A small contrastive image-text model, trained from scratch: encoder widths [128, 256, 512].
Rows from block 4 of the image encoder, named by matrix and row number. Each number is 128 + 32 x the weight over its row's rms, rounded and kept within 0 to 255. All counts start at 0. After the name is the row's rms in percent of the matrix's.
# b520: branch 3 second 3x3 conv (encoder.blocks.4.b5.2.0.weight, 64x64x3x3), inputs 16-31, a 3x3 kernel for each
b520.3 098 [ 54 130 115 133 135 109 128  79  85 145 137 127 156 127 153 123 166 128 112 191 201  59 129 134 110  93 129  83 124  98 110 103 112 161  96  79 181 177 164 146 185 150 100 135 133 101  98 121  92 128 138 147 127  77 124 108 127 111 117  93 112 137 113 113 166 135 103 177 156  69 218 183 173 168 125 123 125 138 148  85 120 186  90 115 152 129 118 100 117 123 126 212 118 185 201 157 113 158 123 176 168 143 144 112 112  80  89  87  92 131  91  93  92 128  92  94  97 125 119 130 140 123 107 136 181 121 188 142 188 148 145 178 184 132 151 155 141  97 116 141 149 104 131 125]
b520.4 103 [ 80 102 158 108  98 148 128  82  90 117 109 124 101  84 120 101  53 124 210 134 141 176 143 121 155 147  99 124 115 110 117 134 139 144 116  81 158 127 130 141 130  78 133 136 115  62 134 154 142 170 175 121 121 143 203 241 125 114 197 205 126 153 156 103 135 125  98 125 144 142  93 115 128 106 186 146 124 110 121 123 116 131 149  88 115 141 102 106  48  68 100 120 133 129  67  95 187 183 155 159 115 135 116  71 117 142  89 117 177 126 160 132 172 165 130 119 153 143  81  97 140 155 136 169 162 126 105  93  98 115 115 121 117 127 117  79  32  89 104 101  76  81 115  90]
b520.5 101 [121 102 113 108 101 173 142 149 171 172 132 116 160  77 150 154 133 118  78 174 155 146 175  92 159  93  88 204 154 141 130 127 154 121 135  81  86 153 148 119 140 165 149 141 188 115 145 134 140 189 157 129 128 161 130 120 115  98 135 145  94 111 137 116 125  90 145 128 137 145 130 164 120 119 167 102 119 133 112 129 175  88  87 139  72 113 123 106 136 178 119 141 154  69  73 182  99 152 141 111 151 133 146 120 145 120 108 102 103 117  93 110 108 128 152 195 141 121  82 126 115 115 117 151 189 149 101 147 148  93 123 126 157 139 115 156 131 110 100 102 103  75 144 133]
b520.6 102 [ 89 109 129 165  98 136 155 113 149 100  79  68 117 132 143 173 148 128  97 142 127 139 139 140 133  69  90 164 166 213 130 104  95 164 177 180 145 122 112 106 135 152 173 171 153 106  85 154 126 138 117  90  36 146  99 136 111 110 113 108 154 118  96 124 139  97 138 130 139 126 134 130 156 124 145 108 140 122  96 126 112 157 187  94 135 111 159 173 122 157 101  88 174 129 207 145 192 178 125 119 105  99 121  53 113 110  57  97 146 122 118  90  96 110 137  78  78 171 156 138 123  88  55 102  83 119  97 145 112 116 138 147 144 122 149 126 144 118  98  87 117 111 117 146]
b520.7 107 [134 162  68 113 195  81 104 115  46 164 155 152 164 156 134 151 137 113  89 130 121  95 132 109 117 166 134 179 151 178 116 174 117 132 114 112 103 154 117 105 120  98  96 111 104 103 101 155 101  70 125  99 102 110 103 144  98  25 116 136  93 127 129 138 140 158 139 111 133 166  93 138 119 129 114 106 122 113  68 114 116 125 133  94 165  98  95 143 125 115 126 111 158 113  98 136 190  84 145 155 152 123 152 171 102 111 149 107 192 103  85 180  89 110 152  96 122 126 112 107 100 127 129  90 118 125 122 119 147 113 125 137 124 143 117 164  91 136 206 153 133 123 118  98]
b520.8 097 [ 91  94 137 121 116  89 107 134 150  79 103 101  41  60  75  62 106  72 134 117 113 133 154 161 110 124 100 136 127 127 151 193  95 126 130 122 155 150 135 175 146 163 123 121 151  87  96 103 146 142 104 197 176 132 149 117 148 155 161 101 128  90 121 104 143 109 165 109 108 206 165 107 134 144 117 139 135 127 126 132 104  87 112 147 123  99 112  96 162 184 208  70  93 210 255 170 101 185 123 117 178 154 107 136  92 100 100 118 157 104 147 103  81 129 114 111  88 192 125  94  76  67 134 121  89 102 132 128 124 150 110 125 125 131 142 133 147 165 145 115 134 143 102 141]
b520.9 099 [202  87  37 223 127  73 175 223 105 109 156 181 107 132 113  98 142 164 133 119  92 148 102 156 135 126 206 137  86 135 101 120 166 125 239 123 112 116 119 110  93 154 102 114 130 137 124 135 115  94  95 104 170 128 188 140 175 110 164  57 119 169 170 160 114 106  76 135 154 102 104  68 127 162 118 115 119 153 151 126 142  54 124 144 101 133  94  93 177  92 104 108  67 109 157 143  97 119 134 141 161 160 140 121 124 110 112 156 150 111 148 159 145 170 136 148 108 105 123  95  94 140 181 105 132 152 121 106 116 133 111 123 112 105 132 115 124 133 127 120 170 159 112 157]
b520.10 097 [149 144 101 166 139 123 107 200 100 167 149 165 110  79 141 119 150  98  68 153 152 104 136 130  79 120 129 142 213 166 139 155 140  68 107 105 111  83  88 138 105 150  93 130 135 190 158 136 108 159  99  61 147 110 143 219 136 105 115 130 157 185 149 157 173 128 128 101 104 131 120 108 111  94 139  70  88 120  96 117 120 100 100 162 107  95 118 172 112 145 162 179 111 171 176  86  78 167 100 123  63  93 116 110 138 146 128 114 147 159  98 128 134 155 113 115 116 140 120 113 163 186 109  82 102 157 132 111 124 102 108 154 147 108 137 123 125 114 158 154 123 115 145 133]
b520.11 096 [138 123 135 134 108 135 164 142 106 139 211 175 110 199  69 120  92 110 133 100 134 147 145 164 119 132  73 145 139 126 124 118  80 159 112 121 154 151 136 126 144  77  74 124 135  86 163 136 156 130 154 164 124 111 146 115 138 103 126 162 118 121 156  89 192 120 107 115 149 117 121 116 122 122 109 124 108 138 104 134 157  98 113 171  97 147 132  80  61 138  90 215 126  76 102 166 150  86 132  90 143 165  88 146 116 152 134 121 133 117 124  90 109 152 128 151 160 109 148  97 125 118 127 116 130 144 139  95 124 157 152 113  89 161 141 119 131 125 115 174 103 110 145 149]
b520.12 099 [121 142  92 126 111  98 107  82  85  35 100 145  54  45  85 105  80 116 225 188 107 180 190 125  86 113 119 126 174 193 107  99 122 125  76 113 108 138 133 156 118 120 100 128 141 161 162 104 143 117  89 171 169 129 112 163 157  99 117 143 142 127 128 159 135 105 160 133 137 164 156 160 142 125 133 110 101 116 139 138 131  59 105 125 119 134 139 123 146 172 116 106  85 207 193  89 155 157 142 142 116 109 152 184 121 152 107  77 234 135  81 134 162 126 122 113 106 202 112  96 171 164  71 157 173 124 119 124 119 127 128 144 111 130 125 180 195 155  66 137 163 119 122 151]
b520.13 101 [153 106  50 114  94 143 105 106 106  44  38  65 143  96  84 121  97 123  70 137 149 100 108 132  70  84 101 133 108 128  60 100 120 156 120  44 120 166 138  69 126 131 111 107 109  92  99 117 163 109 110 134  91 120  88 123 112 100  69  96 132 112  86 131 132 101 160 110  84 137 117 126 121 114  85 130 105 124 147  98 149 131 141 111 101 150 157  95 130 135 181 186 171 120  59 151 132 120 104  98 110 106  95  93 114 140 152 151 112 125 193 154 154 119 107 107 124 142 211 164 133 161 123 135 110 132 134  95 106 110  82 106 122 102 158  71 104 121 123 113  95 137 122 127]
b520.14 100 [ 72 189 128 110 130 132  92 128 151  93 139  96 127 152  62 152  94 148  93 118 114  63 105 162 103  99 127  53 156 107  94 110 117 155  94 128 151 157 117 107 140  84  72 136  90 102 106 136  55 136  87 144 122 102 145 124 130 159 107 114  94  81 121 129 185 145  90 114 121  73  79 105 113 119 107 125 120  69  81 153 117 146 151 129 166 165  74  79  71  51  81 175  67 162 161 109 117 113 114 121 117 127 129 106 123 138  93 170 134 147 141 131 118 100 156 148 178 131 117 100 101 122  94 107 144 104 112 155 116 115 122 102 116 185  95 126 114 158 132 180 129 118 139  93]
b520.15 095 [ 98 115  17  97 199 101  63 146 131 120 157 154 101  96 130 119 159 127 199 151 132 128  69 109  78 147 104  55 110  87  69 228 130 123 145 147 107 113 142 123 160 137 118 117  82 136 163 115 150 181 139 118 116 135  89 128  92 149 187 139 121 119 117 155 124 123 121 102 146  99 130 139 111 121 150 104 143 150 106 105 120 105 150  90 136 141 116 159  92  78  82 118 135 131 115  83 154 195 109 123 126 120 105  81 142  76 113 120  82 131 150 108 206  98 199 166  82  80  92  74 111 170 110 149 129 116 131 123 103 103  98 110 141 121 130  86  98 150  14 131  86  73 113 133]
b520.16 099 [138 178 152  79 131 107  99 173 113 119 143 116 121 150  95 113 141  64 177  93 121 214 122 122 132 134 128 172 156 116  96 106  94 160 162 137 133  35 126 147  83  68 111 144 147  95 106 126  90 117 130 137 115 142 150 122 102 134 101 132 163 160 123 166 124 137 105 128 104 100 164 125  74  52 139 131  75 154 108 127 136 113 121 144 101 146 125 140 114 111 171  63 143 189 151  91 105 118 122 176 160 106 111 100 106 136 139 112 119 112 129 189 127 157 129 123 119 128 100 102 126 128 173 164 120 132  92  53 159 114  75  90 144 156 176 182 127 145  93  89 116 163 121 130]
b520.17 100 [ 81 159  59  83 136  97  81 177 181 120 107 213 107 130  77 104 136 121 142  77 139 109 111 115  77 132  58  50 172 102 113 141 114 105 128 125 106  84 111 154 127 143 154  81  89  76 103 144 100  98 109 122  90 118 100 122 131  96  98 159 148 141 156 136  80 129 131 142 136 160 154 119 148  96  79 131  82 125 148  82  99 151 117 109 187 168 108 164 153 113  89  57 125 166 141  96 166 116 138  98  88 136 119  74 125 156 134 101 136 103  83 133 159 115 150 123 113  97  73 130 105 129 149 130 140  73 146 131 134 121 104 122  99  92 149  81 116 100  62 190  68  91 147 105]
b520.18 103 [ 91 157 123  76  48  80 148 135 138  23 110 149 117 140 114 168 135 107 149 104  63 161 114  74 100  82 148 106  82  91 162  83  91 130 167 126 157  65  95 101 141 153 109 107 149  92 108 135 146 116 152  79 143 127  98 120  86 118 112 156 115 134 147 170 130 166 137 112 186 110 105 126 130 142 101 177 131  83 155 102 106  98 135 126 151 192 143 173 185 152 138 177 163  66 126  72  71 119  87 147 102  94 138  81 131 156 107 114 147 133 102 131  82  90  82  79 121  72 151 127 131  92 138  97 101 255 199 111  84 166  95 117 147 144 136 151 109 111 121  97 152  73 123 235]
b520.19 108 [127 163 135 105 155 140 129 100 129 169 151 149  63 146  95  78 108  54 141  68 107 102 120 124 130 180 187 106 143 167 117 160 180 114  94 120 123 135 129 157 160 132 131 110 110 121  93 101 119 158 145 126 133 131 102 104 164 134 146 180 119 126 155 132 134 142  94 106 105 115 124 104 145 143 135 136 108 115 130 135 106 193 158 130 165 236 157 109 145 129  57 100 161  95  69 152 190  85 112 128 149 126 134 162 120 117 111  84 130 125 142 123 131  66 123 144 103 169 153 173 129  98 134 151 146 127 149 148 150 134 111  98 131 144 120 155  99 141 124 176 197  88  86  88]
b520.20 095 [115 125 138 159 140 105 143 129 141 102  70  67  89 130 123 119 126  83 112 145 111 121 102 135 140  87 102 104  72 160  77 106 125  94 188 102 138 122  96 175  97 100 179 116 113 136  90 106 112 186 142 115 193 165 110  69 103 112 107 124 133 103  95 131 114 124 104 185 132 142 132 119 101  87 110 169 108 103 146 157 123 126  58  83 129 110  99 123 110 119 167 115  49 153 159 145 137  84  94  87 108 158 138 105 125 101 104  58 172 157 145 129 102 125 103 132  85 179 217 135 112 131 147  98 125 166 115 138 139 123  90 141 146  98 113  71 146 113 138 135 144  80 155 148]
b520.21 097 [135 117 111 219 169  46 218 148  48 162 154  76 132  99 135 141 115 114 133 136 115 100 143 143  72 159 105  83  76 100 150 191 141 103 116 174 109 133 110  85 116 115  76  71  87 105 109 114 180 183 144 135 151 153 134 146 100 149 141 129 151 149 120 119 187 125 182 109 116 154  52  63 119 159 117 101 141 110  54  98  82 110 114 121 103 106  79 151 111  93  80  70  87 122 102  89 194 171 143 100 150 138  97 108 131 149 123  95 183 153 135 215 153 109 163 153 121 159 122 107 145 129 121 177 168 112 136 142 139 136 150 103 111 103 133  75  88 154 132 105 131 170  95  93]
b520.22 100 [ 75  93 201 116 119  97 118 106 177 120 145 166 144 154 108  26 115 156 117 119  94 148 117  79 135 168 148  91 196 181 115  79 135 165  92 135 178 109  75  81  77  90 130 154 111 145 104 137 129 107  96  92  94 100 115 138 207 143  97 105 105 157 144 161 150 139 129 148 126  98  94 166 126 122  64 113 106  70  86 143  95 148 161  97  79  49 111 179 120 161 120 134 156 102 189 163 145  72  85  97 139 160 132 139 108 125 104 113 104 142  83 103 134 118 131 132 205 132 161  94 114 131 109 138 132 158 126  78  65 116  85 100 107 136 119 162 152  84 113 121 124 191 130 105]
b520.23 101 [112 138 144  80 116 187  99 107 108 100 213 151  94  84 108 144 144 122 129  82 111 111 117  49  81 115  89 161 143 116 150 208 101 153 113 107 175 160 135  82 138 142 112 163 184 104  92 105  99 194  87  97 114 142 120 132 100 112 141 127  94 151 153 114  94 147 114 122 143 133  93  86 140 145 127 147 155 168 104 122 103 189 140 135 182 102 113  73 143 151 110  84 156 123 101 149 210  43  99 110 139 134 131 120 132 127 104 135 115 142  93 113 159 128 122  91 125 101 160  90 121 169  79  97  61 130 127  78  98 126 117 104 153 120 162 125 183 123  85 101 110 100 125 110]
b520.24 105 [131 138  99 117 113 120 102 136 141 103 111 128 157 153 169 102 174 144 208 143 128 195 116 115 135 137 103 117 165 105 116 159 138  98 148 164 181 125 107 188 194 121 165 160 133 121 165 162  96 109 115 127 142 133 175 146  84 140 141 101 118  97 131 131 146 112 144 151 109 122 151 104 150 157 115 170 156 165 157 127 146 146 181 129 172 172 110 161 128 153  69 113  85 130 131 122 143 132  98 142 153 119 164 202 149 169 148 136  92  47 101 134 111 148 139 129 122 157 173 133 106 145 112 158 144 117 171 160 201 152 170 172 139 143 157 155 121 144 203 176 117 162 168 140]
b520.25 099 [ 68 129  83  79 114 138  73 107 106  97 110 128 141 153 106 157 168 113  59  45  92  24  26  39   2  47  63  95 114 111 161 113 100 168 151 120 147 114 111 121  98  89 141 103 122  91 104 106 144 126 131 134  84 106  89  97 149 134 117 100 140  74  67 143 131 156 124 144 115 108 153 130 109 119 125 100  99  89 134  86 104 175 173 141 155 137 126 126 117 126 125 112 167  88 116 113 171 114 102 120 136  73 106 109 110 121 105  72 102 102  82 107 138  78 100  94  96 120 100 120 122 148  91 115 111 112 134 135  98 112  77 109  93  98 114 105 104  53 103 127 131 140 132 128]
b520.26 098 [117 136 135 222 115 114 149 153 131 134  75 208 161  55  97 119 165 103 137 146 175  94 118 128 133  86 106 121 184 165 165 127 118 188 186 136 168 124 138 105  81  77 136  74  97 136 194 174 156 145 142 150 154 109 113 172 187 181 153 145 163 170 100 123 109 153 118 107  81 104 194 100 141 108 145 128 123  96 177  88  97 127 138 116  74  64  88 119  85 107 127  75 105 147 186 124  48 176 160 141  79 155 173 151  82 171 154 127 141 187 116 137 160 108 134 132 111 141 116 110 147 188 109 118 121  96 137 144 114 117 128 116 122  89 161  94 152  95 102 108 118 136 124 113]
b520.27 102 [152 150 141 201 180 109  92 135 121 123 161 110 110  91 106 138 170 112 131 174 135 124 141 156 155 131  88 168 170 173 138  82 151 157 148 125 138 139 139 119 160 152 163 137 125 118 102 138 118 128  98  97 134 134 123 155 147  93 148 155 117 137 131 134 164 171 116 149 140 116 167 133 137 129 163 139 169 128 152 141 122  97 100 134  62  74 154 131 102 122  75  51 106 154 143 136 202 185 180 155 172 105 139 167 133 125 144 128 207 230 169 167 138  79 197 144 105 153 151 104 169 147  99 142 111 106 114 127 122 139 139 148 114 117 155 142 132 122 147 143  97 130 114 114]
b520.28 101 [123 180 150 114 162 164 139 100 134  92 202  82  87 170 109 163 102 202 148 142 174 163 140 107 138 172 126  93 112 145 135 124 127 218 133 119 113 115 138 165 160  91 139 117 140 130 129  88 102 127 119 164 153 110 146 144 148 118 120 185 137 130 132  94 193 103  92 134 139 149 145 147 131  82 136 161 131 154 151 141 160 111 117 174 140 117 178 109 132 161  79 118 107  56 110 134 130  66 163 141  99 114 136 129 124  98 129 154 108 130 119 107 134 144 124 155 163  86  89 155 105 146 154 100 124 135 117 130 167 134 132 144 151 114 150 140 175 175 149 215 132 161 171  98]
b520.29 097 [154 118 150 204 157 164 226  81  99 165 101 119 138 119 114 124 125  83  97 135 125  76  86 119 110 114 152 113 103  95 125 129 101 183  85  94 138 136 187 108 105 116 141 136 160 144 103 128 106  97 145 143 144 140 135 109 154 129 122 126 108 135 139 169 104 140 142 148 136 137 172 182 115 158 111 130 129 106 122 194 146  77 107 191  74 152 196 134 107 173 123  96  96 124 137 137 120 148 163 122 102 133  88 118  93 110 100 139  98 159  90 144 145 122 117  84  88 115 113 170 119 104 151 130 107 150 154 127 144 148 105  95 152 187  87  95 155 149  89 105 189  73 122 131]
b520.30 100 [112 186  86  83 107 135 118  86  80 106 141 139  97 109 141  62 154 116 175 101 180 136  79 122 126  59 107 111 135 134 102 163 154 112 141 129 146 122 144 139  85  85 101  92 102 111 157 118 139  62 139  66 195 124 161 147 107 119 147 124 145 131  81  92  94 129 114 133  87  87 199 104 130 115 160 101  79  87 110 105 126  91 105  88 133 115  86 120  70  97 116  90 149  89 126  72 105 149 108 151 139 138 141 117 136 123 102 115 152 116  79 128 132 123  70 124 119 114 125  78 122  89 115 107 105  98 101 103 116  71  71  85 100 135  90 133  85 111 118 106 196  77 132 174]
b520.31 098 [165 205 169 123 161  97 137 131 100 101 150 137  79  81  91  46  48 104 103  65  93 137 123 118 143 149 134 130 159 148 115 132 150 109 126 129 115 134 130 127 153 141 139 155 152 117 147 182 116 125 173 162 132 128 104  91 161 124  95 118 105 132 131 141 140 104  89  94 153 159 102 127 143 134 180 152 114 168 126 129 120  95  78  80 132 143 125 132 114 107 111 105 161 184 187 100 137 167 139 112 132 146 149 142 142 118 108 129 186 169 147 212 167 120 162 125 128 156 142 121 185 154 123 184 128 113 122 128 144 119  99 101 152 128 133 156 183 118 117 146 134 122  90 138]
b520.32 101 [162 162 102 156 205 150 129  64  71 136 145 140  93 147 168  73  80 126 132 119 157 158 103 129 160 135 143 134 133 147 176 132 193 115 113 145 121 125 121  90 115 107 126 126  94 140 149 134 184 177 192 135 113 144 101 150 112 135 164 157 116 117 119 127 159 117 104 128 114 144 101 104 129 104 126 156  83 137 160 140 124 116  95 126 130  95 117  70  96 117 131 150 194 135  74  83 230 153 111 153 169 134  83 105  98  81 102 105 154 131 107 150  80  89 132 121 127 121 118 147 112  68  97  63 168 143 161 130 123 125 108 150 154 126 137 194 128  92 202 177 167  91 130 106]
b520.33 099 [114  90 131 138 101  83 140  49 166 127 119  94  76  52 105  55 139 124 131 104  94 152 140  83 135  95 141 102  69  68  92 118 176 140 122 149 109 116 107 119  92  86 125 102 112 107  99 104 154 147  92 121 156 128 141 103  52  54 101  47 166 147 143 166 203 108 139 108 113 108 110 127 109 151 101 121 151  80 102 123  76 100 140 145 173 139  84 141 124 150  88 125 140  91 122 114 100  65 143 122 108  90 177 148 144 122 170 133 171 152  91 148  89 106 129 140 194 139 108 139 107  85 106 132 130 151 124 132  97 157  93  95 124 121 131 100  95  62  98 129 133 138 124  91]
b520.34 099 [105 158 128  64 137 137  51 127 131  90 182 140 105 125 118  88 130 105 151 126 113 149 124 150 142 133 112 116 153  99 152 203 106 170 121 126 178 170 147 136 110 149 148 151 118 165 247 157 162 167 137  80 111 138 145 128 124 172 159 104 197 193 193 109 111 135  94 140 102 117 143 111 111 189  60  68 170  99 109  91 127 114 107 134 166 155 139  51 146 150 105 104 146 147 163 122 131 114 179 142 128 117 114 133 114  95 104  96 112 115 112 111 122  97 110 136 104  94  84  81 139 124 135  89 106 133  99 124 129 120  98 148 137 127 162 118 164 143 143 120 103 117 108 131]
b520.35 097 [192 166 170 114 121 111 107 127  96 114  68  93 149  94  61 122 110  71  90 171 128  88 163 167 119 116 156 133 193 178 154 133 132 106 119  70 138 134  96 126 178 165 115 111 145 114 132 144  98  72 114 117  84  81  77  74 121 128 108 126 127 137 151 139 100 136 123 136 106 137 233 117 102 100 135 178 138 170 138 130 135 141 142 112 146 127 109  76 106 124 106 134 123 123 160 132 143 207 145  95  95 152 156 111 191 144 103 115  95 238 189 143 152 151 243 212 184 108 170 172 129 137 109 210 181  98 147 139 119 124 111 143 121 111 145  75 164 147 127 178 132  93 106 133]
b520.36 098 [152 153 143 159 109 101 158 185 105 175 115 122  86 125 113 164 149 109 136  63 104  80 138 140 107 113 129 136  95  84 181 150  76 255 157  88 126 123 125 114  88 108 121  94 122 244 124  75 142 143  95 150 107  93 170 132 124 185 150  97 191 143 103 175 100 104 188 116  99 159 146  77 134 161 125  93 154 144  86 157 131 139 126 107 125 115 147 136 100  96 119 144 116  76 121 113 108 121 132 143 138 150 123 117 120  83 112 116 165  94 112 185 121 123 149 107 133 137 121  93 119 111 123 164 154 120  85 126 160 103 125 163 124 140 167 127 136 138 139 124 117 141 120 120]
b520.37 101 [ 85  83  35 110 148 134 114 164 198  49 174  75 140 170 115 104 148 121 106  82  90  87 135 143 107 122 135 156 179 107 162 110 139 113 150 200  62 162 138 123 107 135 178 138 103  99  93  96 109 162 133 152 151 102 149 111  94 113 193 123  97 166 138 127 151  94 138 136 136 167 141 117  76 101 153 151  89 159 148 118 134  79 156 143 136 143 122 150 146  91  58 193  75 134 167 117 155 156 154 150 120 125  97 168 135 156 114 128 133 160  62 165 111  73  89 150 124  95  79  88 194 127  96 104 135 122  98  74 126 141 109 139 133 110 154  22 114  84 152 107 125 143 105 108]
b520.38 100 [ 68 200 141  96 115 132 133  99 157 148 166 128 101 125 108 146 122  92  96  46  83  72  98 126 148 106 189 139 149 116 142 155 110  96 122 118 145 123 113 132  38  96 110 104  88 128 152 157 107 159 130 127 164 110 125  98 108 116 129 110 157 150 138 134 154  99  88 145 133 153 156 120 139  96 116 117 102 108 118  83 111 156 137  67 146  98 105 123 109 189  53 119 109  99 207 153 199 142 126 122 133 132 139 144 109 108 110 137 197 118 156  96  90 118 128 134 180 151 164 130 124 109 126  87 157 134 118  93 136  99  53 108 105  77 123  93 132 144 143 100 143  74 131  85]
b520.39 102 [111 156 174 115 167 140 104  74 152 105 144 104 102 166 138  98 203 101 169 135 135 163 116 179 175 123 117 106  86 113 122 132 114 131 107  66  76  96 139 155 100 100 168 112 137 137  92 124  83 116  73 149 122 122 101  66  92 174 124 117 106 132 101 139 128 116  80 152 108 137 144 104 126 110 144 155 127 148 196 138 117 109 124 128 213 195 156 126 124 128  87 115 127  65 145 152 184 185 154  98 155 130 160 172 123 161  72  92 161 127  81 155 108  97  52  99 155 176  38  83  98  91  82  85 107 122 132 143 128 127 129 101 123 114 122 183  89 125 155 109 137  70  92 130]
b520.40 099 [106  66 139 105 123  99 110 133 115 142  73  75 138 158 146  75 114 102 121  76 163 179 126 142 138 153 124 128 120 100 158 122 112 146 116 150 113 133 108 121  96 120  87 164 173 158 111 143  80 171 159  83 146 123 106 121 111 124 150 114 124  97 109  99  96 133 126 116 140  82 152 119 138  96 114 124 123 110  85 108 155 140 143  83 108  75  94 139 168 163 157 163 226 120 201 205 103  75 143  94 118 137 113 179 130 128 163 116 125 115 137 143 116 110 106 105 171 137 151 142 136 119 164 145 125 128 133 152 106  89 124 102 112 154 141 130 104 147 146 107 122 129 159  98]
b520.41 100 [ 87 176 106  57  59 107  95 149 162  68  65 127 114 166 133 139 145 152  55 133 112  55 140 180 106 131 148 100 152 202  97 142 155 166 144 165 130  95 127  84  63  84 161 120 129 101 120 159 120 154 139 198  90 142 149 148 119  86 112 132  93 116 130 115 120 111  90 205 139 138 150 135  98 118 155 144 104 120 136 118 147 152  91  85 109  73 122 134 126 124  97 223 135 171  87 112 103 146 169 141 124  97 143 142 133 133  97 131 103 135  97  99 151 192 128 177 122 132 130 106 119 105 127 127 157  96 121  84 142  94  86  95 129 118 137 187 188 211  76 136 116 123  85 124]
b520.42 099 [145 121  98 192 134 132 151  93 119 121  79 129 115 131 107 149 118 193 136 107 113 157 126  98 111 150 136 140 169 137 121 123 111 144  90 142 112 122 160 157 161 150 105  93 145 135 108  82 130 142 140 148 133  96  29  83  95  88 121  83 107  89 123 117 109 164 157 102 120 143 142 155 128 117 102 156 156 106 155 174 107 165 137 132 105 153 168 121 106 130 108 136  82 217 160 163 158 134 137 168 142 142 114  99 140  83  71 112 175 135 134 101  86  78 121 140 185 141 153 156  97  86 106  83  95 126 144 109  84 187 130 158 146  97 127 138 119 150 123 134 146 123 114 130]
b520.43 101 [151 141  98 102 156 110  83  81 110 113 152 167 101  92 149 149 152 145  49  99 174  55  67 101  19  72  81 166 159 152  87 129 210 155  97 149 132 180 194 134 133 135 105  96 118 138 187 142 125 140 143  98 109 142 120 185  94 123 151 125  85 102 119  94  80 137 134 108  96 142  80 127  91  95 142  83 104 149 123 149 148 201 135 115 174 181 151  87 104  90 141 109 125 159 105 144 160 159 169  17  74 117  53  80  71 121 111  84  93 124  92  92  58 124  58  81  89 100  90 153 146 121  92 145 121  75 141 113 133 102 121 129 117 141 103 155 104 107 149 146 166 129 130 154]
b520.44 102 [103 113 147  99  53 104 204 130 122 108  90 128  73 121 114 152 141 142 109  52  89  75  71  66 131  70  77 162 171 170 164 146 124 179 145 123 135 115 110 111 101  81 119 123 112 171 147 203 101  89 101 144 147 121 156 143 117 124 185 128 159 149 130 118 113 128  98 124 153 134 175 177 139 105 103 121 148  97 140 149  96 144 128 104 137 105  85 127 104 132 141 122 143 114 153 126 131  39 113 113  97 101 104  65 119 108 119 162 143  88  79 124  81 124 182 121 188 102 143 124 130 168 207  97 121 152 124  77 106 158 129 137 137 154 134  91  94 151 103 129 102 132 159  94]
b520.45 099 [109 111  76  86 120 123 151 133 150 116 101 147 110 158  76 163 131  92 144  84  92 101  74  96 122  89 122 113 123 119 131  86 119  95 110 116 103  92 106 140 169 132 153 127 125 120 145 161 143  91 112 132 130 108 147 191 193 150 133 124  93  78  83 143 144 134 156 133 100 149 176 165 149 134 123 161 124 132 194 151 157 136 120 110  95 108 151 108 129 145 158 164  76 154 203  72 145 104 186  89  65  87 119 144  99 178 161 137 151 181 150 148 149  81 130 166 158 186 174 127 161 102 136 124 108 107 134 124 140 143 127 137 111 132 150 109  58  80 107 135 172 150 118 165]
b520.46 098 [127  99 202  89 106  79 127 139 140 155 109 165  82 138 175 126 187 135 153 123  64 162  64  69 125  74 108 149 103 178  93 113 153 129  97 105 154 168 140 127 125 110 161 151 129 148 109 109  96 105 107 147 122  73 126 158 148 161 138 146 156 106 137 166 103 128 106 101 140 128 146 131  74 130 130 146 175 123 108 103  85 119 145 111 120 107 104 112 120 100  97  93 131 114 228 109  78 124  70 154 105 118 105  89 125 117  90  67  74 119 177 149  91 103 134 107 138  89 186 113 105 125  55  99  99  86 134 110 102 132  79 121 126  82 133 164 174 104 112 120 105 119 108 108]
b520.47 103 [203 146  67 142 144  92 145 113 133 104 105 126  80 141 126  95 177 134 173 130 142 153  69 100 135  41  74 150  69 132 121 115 125 126 135 140 118 130 131  93 105 187  55 146 131 126  83 162 120 111 143 129 119 167 136 167 135  92 162 162 122 135 186 105 130 132 104 139 104 128 145 132 126 126 185 141 102 134 146 101  86 149 123  86 163 121 135 140 207 186  74  85 134  99 139 127 131 178 133 124 114 107 100 102  91  66  78  90 111  84 112 111 137 142 142 146 168 157 112 112 161 102 105 141 156 152 162 143 121 123 119  94 144  88  78 141  88  96 140  61 113 118 158 176]
b520.48 102 [104 158 147 100 153 115 119 120  94 142 146 156 132 105 134 234 220 130 146 140 132  87 104 126 150 145  97 123 122 108 129 175 138 116 178 110 125  85 104 173 123 118 107 123 106 151  71  91 141 105 102  93  51 126  35 125 107  61  58 141 126  93 112 132 127 170 160 101 100 143 135 134 120  94  85 117 118 109 157 103 116  92 135 149 159 200 138  84 125 125 145 104 151 180 111 115 151 228 156 136 129 117 156 158 151 121 120 134 160 180 199 150 142 138 123 151 102 172 143 125 165 112 159 139 124 119 125 161 144 118 114 138 118 137 141 114  71 120 150 131 133 131 124 105]
b520.49 108 [ 73  82 141 141 147  88 137 134 182 126 127 113 130 110  85  99  93  83 102  97 144 103 134 161 102 145 126 110 137 192 107 190 163 129  92 120 149 122  71 131 109 117 115 127 156 129 155 145 142 121 137  84  93 100 167 159 136 147 144 114 108  79 115 131 130 100 127 105 146 112  97 134 149 166 151 118 167 198 172 140 121 157 117  77 103 106  75 117 104  85  87 114 127 103  96  89 156 201 193 119 146  81 104  70  70 123 149 159  52  85 222 117 234 196 181 198 112 125  82 116 139 167 207 139 155  69 113 109 116 120 145  97 126 176 135 109 132 161  86 194 118  77 152 104]
b520.50 101 [142 113 167 106 122  94  80  94 106 149 117  79 131  87 100 210 176 114 162 169 157 123 143 136 123 127  81 144 151 136 113 157 129 125  85 117 140 121 116 136 166 121 152 103 135 108 154 121 113 137 144 119 105  97 158 108 117 172 139  82 135 181 106 147 154 127 114 112  90  91  84 105 131 105 125 120 100  97  78  93  95 170  95  99 221 184 131 162 101 124 159 178 113  89 159 106 150  84  92 112 137 157 114 107 150  79  61 127 109 109 153  69  41 115  73  93  94  83 121 131  86  85  93 170 137 148 147 149  86 133 166 128 113  88 118  97 116 136 106 111 127 100 116 123]
b520.51 097 [ 94 138  89 138 184  85 170 171 140 204 188 173 198 116 113 107 129 115 174 126 142 111 132 138 116 142 105 169 134 115  88 100  61  80 136 162 106 112  78 134 121 159 154 130 157 119 161 173 178  85 128 129 165 134 142 136 144 189 116 113 121  93  95 144 107 139 110 135 100  98 130 156  88 100 100 111  86 114 156 127 147 165  85 111 119 163 140 110 145 159 147 119  98 124 146 125 155  91 130 145 138 129 143 120 119 130 122 170 170 109 116 135 101  80 100 128 126 109 103 104 113 132 102 158  89 126  98 109 104 133 134 139 136 114 144 118 124  99 121 140 120  92 135 167]